A small model that predicts nearness at each pixel, trained from scratch.
Model: 48-pixel images, encoder arch vit, encoder moe expert_choice, encoder patch size [8, 8], encoder layers 12, encoder width 192, decoder activation gelu, decoder widths [32, 32, 64, 128].
Data: 195000 training examples, 8.7 epochs.
Rows from block 5 of the encoder of a small model that predicts nearness at each pixel, named by matrix and row number. Rows with one number within an expert belong to one neuron, the router's apart. Each number is 500 + 25 x the weight over its row's rms, rounded and kept within 0 to 999. All counts start at 0. Numbers have three digits each. After the name is the row's rms in percent of the matrix's.
After each expert's rows are labels from the 100 images, of 14976, where the router gives the expert most weight on average: "strongest on" is what is common among them; "colour at peak" is the nearest of a few named colours to the mean colour under the peak. Only what is clearly more common there than usual is listed. The data: rendered scenes of coloured solids on a plain floor. In brackets: how many of the 100, against the usual share in percent.
# router: router (encoder.blocks.5.mlp.router.weight, 16x192), inputs 0-95
# up: expert up (encoder.blocks.5.mlp.up, 16x48x192), inputs 0-95
# down: expert down (encoder.blocks.5.mlp.down, 16x192x48, transposed), outputs 0-95

# expert 15
router.15 098:490494494496455490504513484485477498494457488510527505448543499474519526507467491492476482539531508534518484544537449519505504472469467475487489506509512513509488490506474458482488527497493502507499526504482453479462508497521498556487516544496477467493516516472529444507524469523484443552
up.0 109:477458472476487503479510487481512483520522515538522491505526482521483495527497469497502534446461499519510499512479502487549502482468491491491519536505484514463501551482528530522515517505471492521536470481573492536507499463532510502487510502542523518523499455500541494539532549509537461523
down.0 111:495484482462490504513486462531565486523502496512535467506526492510495494518481459489479525471481475520508475517489485462514507498455467549524499537526497523500488496483523502534461479474491471477511442473536524564485476512485491473535510469538549514510515444503528485494534530480496486502
strongest on: cube frame (40 vs 11.6); torus (37 vs 11.7)
colour at peak: brown (36 vs 9.6)

# expert 9
router.9 092:474473496470474511490514484495515483492550548522493472487459494498488524456491506556493448518488487504500558505459484494495549522499500507539501526509485491492496481505485495525508511476559439537506504490497520533495495535537498450497500473470496509498500496499484516465466502475553520480
up.0 096:473486479480459440499518531475488518471541516547498527504477491507506510501542451511525488456517476507492515461494538473465484497540501502483535506527494494496520563507473480532498465526518498502548480514581502478504509425506523467489469458519465515490470468549475503506490536498500523458
down.0 094:482494490501509523491538505470442487482502482490479464543496511509535494479466441500533488506523494528527514466491487454451532511519486520476494504516485485524524498473504516500500517550494520505536490524520469507548556452522443512462488498492531512491501476501512496523509481517514517523
strongest on: capsule (38 vs 12.1); torus (35 vs 11.7)
colour at peak: brown (37 vs 9.6)

# expert 14
router.14 110:523493512508492504531527508514518473502520522494463472523505524517481519523476518526502491527486513491519530506516499470491517506500527530514512536536488513492495481489525512497452494459514462530479507536475554473545501532471509538541575521482524517456522522475510512502503527502464521554
up.0 127:512515519498453489443475489533480541486460528479521483542527492497548484487547486515505501477500487522531502500470489506488469525538461520515534517529526547543557508478494523533497510552470492452525517477525510525516467459487501460497460482536513491488507497528520487515551503437526513523
down.0 111:513500514503520517478501479473480495505483537498513498503462472506488505500497482516461463499523463503501544489492502498446498460516480512550515473505489481519502472489505540524509517508494478546533492440509527493500515496516495474487470529479448457492492511505532467480515500482523536470
strongest on: light from the right (86 vs 25.4)
colour at peak: brown (81 vs 9.6)

# expert 5
router.5 114:510509501450509477505482486487492463508476465478476513517448487519486525521485529489510514464509463494519504483557547498429499484506522481489494525531490542543481531522497488542481506521475545515541500489515484507480517533530520497460468527482521514490472486544487501499477514534483497520
up.0 105:513512478531500541478512525492480513516510521481515521456456487510514490491510513499511518515516525509486510450481459500497505466437522509460485482500485520509450502497532515506543458489484538502485507509465490518505485471466508519524493520483455524451457549522512513527511508524498495449
down.0 103:533550531520513493542486486467471496482478443558519525498558500502513486515516478455479495491531521516446469502506524455489489494535502485456508462464503476535534518507517500486474529534506524449518519497486447503500513447467516521498499485525533516514497496546485470506518517501502462561
strongest on: count: five (45 vs 20.3); chain link (31 vs 11.4); egg (30 vs 11.9)
colour at peak: brown (30 vs 9.6)

# expert 6
router.6 122:516507496522492483492498527499504507498513524508466489497509493486524469506560489498521540457501493530462484500453476518519488531492478482505509541539474511521533522501521499458534495506500531488501486524509521487532493452459464485450469461544540498529529498461525515512500525524501513479
up.0 138:526491518523487472519497464510515495521512498525507497508496459483496540504488483503448515509526468503527508507466470531495536532466448509473532510508505518522494507506500483510491460479496442502492500517515483572487499491548474451471503482510534525524530506464493487530514528469554496497
down.0 134:532544557550537476541445500520508485539520481563520509483518492466454524540542542526446535498517510530476458533476518544492495487492504481486505429451490473489508516508526465500494451482483503528514509507506508490462502493519541500497488529506485522508483508493500491512501523486504470523
strongest on: count: five (64 vs 20.3); spring (30 vs 11.8); bumpy ball (30 vs 12)
colour at peak: brown (33 vs 9.6)

# expert 4
router.4 096:537522487514520540502516520483491483522504531486525513487483498503491511510462495494494494511549514513454481515532510485529485476510499537497475483468517492481454478471544527453530491463538528526461525484469492505513542525460534558535567544501484516541485510504517506532503509510480494485
up.0 097:538512517497497517491430484507529490482477536508534467560509460517494503465493510556507456527511520493492472500488518478514502474498504519493496488497512485482519473500547522469533490482472474528468521485477492487500486511476502522517514507486496482478467492544489522499533526471507517491
down.0 098:469497490458506512479481471500513508510479488442515485508518522476501539509504454515537507508507524520457499519524489505540489479499516455487511516482509468485484514523480486489502523520514500487513501486504518519516492476512561528476509492511531525523512471488489456472542518496506485519
strongest on: light from behind the scene (100 vs 25.3)
colour at peak: brown (32 vs 9.6)

# expert 7
router.7 100:464484462493511494530515528511548548499506499548524527486517494469499475554534449486501542500479515511465489477487491522523478506527526471507539463459467449430488507538498459493521524488489506458498483489553495460510486472509520514532478477503501522505518494522495535513512501474496513486
up.0 081:510505477474455491491506495436479498532477514471504490499524461469507470494484461492522486483500496483489462471480463511535537488469472518452487487509492502483467532512474509489534476493540494547494475501521470515462529473512498497439497463496485444531504493519503490503461485538524495428
down.0 081:499523530510503545480505520509487483484515510467450475493522529493537497475518495500544487479513525538495498520478505513510521515493473511521500494484501492521517467448505541493476531521528505453511518505459520489541493507403484510514499470525535507512508467480493501469500497499526488524
strongest on: capsule (34 vs 12.1); cube (33 vs 11.9)
colour at peak: brown (29 vs 9.6)